From a checkpoint of a small multi-label image tagger.
Model: 6.54M parameters, arch inception, norm batchnorm, activation silu, depths [4, 9, 4], widths [160, 320, 640].
Training: muon at rate 0.0055, batches of 64.
Data: trained on single printed letters, digits and signs in grey, bent and noisy, 395000 training examples.
Rows from block 7, named by matrix and row number. Each number is 500 + 40 x the weight over its row's rms, rounded and kept within 0 to 999. All counts start at 0. Numbers have three digits each. After the name is the row's rms in percent of the matrix's.
# b500: branch 3 reduce pointwise conv (model.blocks.7.b5.0.0.weight, 40x320x1x1), inputs 138-183
b500.0 107:553529621475534418510449503493535511495465390452481537479471486495500441463451519524521435471564477420524432488517444454536499461476473497
b500.1 102:533497441535537491559592521475505500540520587533599563550548450535528474596450464522583449498629491524417491419568509513517493531530539496
b500.2 102:511483475476445442605379495640484526515463513468460490439505469491457516548453487527562468429506492508401459476561472509474517487503540506
b500.3 098:486497537524533475473500454415512534518488559494505427481579559532489501497471495497482487547470498509519507468479476477428525483531538504
b500.4 104:502531492483454525549540494559485560612491496483386483488569495473553600471481480514453411489413525489525477513504517634529465531496462509
b500.5 096:500453589438526503508480482473509468522541520413415480471467493483538460427502538519504495447466470487534493470470529445442550462496492560
b500.6 097:489497485511566485514502531544432449432392532446526483447493527543524574493470445431468539499462520476533487505505550522459471485471460514
b500.7 100:460541513456493507443516485575530503504585519491557470555464522554508541497531492535487469501570499482495466460558567450584453463515397515
b500.8 107:517530458531449493505506590482505450504490455464434448445547487539427476546530504504426439484435555479506466464587466543542471464451457522
b500.9 101:483518467562516549473453456476501501449543508514438477515539441509398510503485508506512518519547427450439523543412545513523507496484497530
b500.10 092:489491617501524524527506469485513535490523541478515535503503482527497476507527496485574493567515490451493599444511567561469527543553516505
b500.11 108:507513521571491518499439473474516479474484496584529465491502521494525423434526512548423527511508508529584557489517468472518476501486455452
b500.12 107:476505539543443368449466498477498485486457444553463417524454476464476507475483451419516539474504507477438507576463511490462470515537457473
b500.13 097:447483422473486455549595555510447523500442547576574529653516437595515477503481514541504478480540542551520554457455531550480482445548473504
b500.14 096:494515506449549511544458521455520549457533477553549437467563490458469554463515509512487455527510540461474559535481529433474578467512459515
b500.15 101:524493532498501427508528518501459503613564473531504460507478532451446502435522511485489569410522459574499424497499486404481469460483474485
b500.16 103:478510436437464521600545504482417511499510570481505583613491428591447463459470527485493497507457451466519446501408461454464520460493457450
b500.17 097:537505522475515439615617509504503469537529528504490534530486488477440490544469490492506532583505538465481497494543525510450506451514490503
b500.18 103:510479497547440514463526476448587488440545516419507481513444519446456445447466468578472503546532598476496508446486458519465565531473494563
b500.19 101:494522523476601455473457470516531519515563500439467522582462549453483570473553516508450486488464554456525512497536479434525409505522457558
b500.20 098:497558533472505469490601468534434558539534507437506437537501492481461474533445498462500441530501468490481492477505489474487564505505523549
b500.21 103:510421475467515467448444511461498543552491577443495517501423578443525496473519508428490485561539439539556567436444503561484451483465441455
b500.22 099:560485460514477441489525542481532454496449543505495500500531482476479464532479478451528548588440395509493486452556527575496468458568482511
b500.23 094:470497512528543411491479468494525484475497503540454407537496467499474438562501519456522507492460513526462573596477479543424528479497565457
b500.24 110:556540531560449481515436486458518506494461426446457457430497471527608401487526506510507550499499429445429523453560483472591477466505542466
b500.25 100:519530498484579499402428516418495499467491582503429477473436503460543491467485491530517489606537483564496524489501462450509478462498483493
b500.26 101:503489514509564505493529440541476501554532507478485562443444461580547473555500523426524493441375463498483533479452487502468517479494496489
b500.27 094:554493482519578525537555518550527484530476545565521459480471526542528492526546482480449521446483511502503593486512481573496513563500507581
b500.28 098:517514522544495523558599499518505468472525550485518443485497455500504533474443505483545522600488574490531561482549522514502488461556569405
b500.29 096:484490488523481511568600522538476540518503478504504553538557477604500424452514470512477527551546405510462590486592545491510530445472497477
b500.30 103:485500513447533517551491530549475471515505527451399451506529526431562556454555514550480515508381516525546462450522492470551493509495538514
b500.31 097:512492497364485629603568529563473503526503584449509479492439488465465497522511453468482459506503461498517475469441549443547474530511484457
b500.32 094:461528531536479409520526458573505496509519534445508538468459515460570529514464523470524590527510497509537511513612470536461427489493531506
b500.33 096:456470491492449533525504499500457379469458507544539483434509453538471508456523525436496438451571497513489545424509502477556481528522478443
b500.34 094:515537485526506467527537482502493493498539476513540420539487497437500606506474512559531484370466522502492552489443489588467475470506551422
b500.35 101:489490500554492507486498570518459478560423495555502547511446443552478510520425486503521501506467511498353463546404536488455501531520444509
b500.36 099:540464514545578474540476490480511495503458446544434513451434604410462513490524483540486561571451461512473506473498533438500474500496447506
b500.37 106:453435427458479505459486500503423478489500499474489551531566526531617521480457529461482510507539449472480512486471570453553482465463507410
b500.38 100:485490457552456534456590461509471451562428520488602536425472440469466481476546528466575505475468502538519435461487449560535473615501500510
b500.39 094:510444486439476542458561490472478407450452500528531511483492457464578424460435477518521418494536513465482561511439546495525470472521511482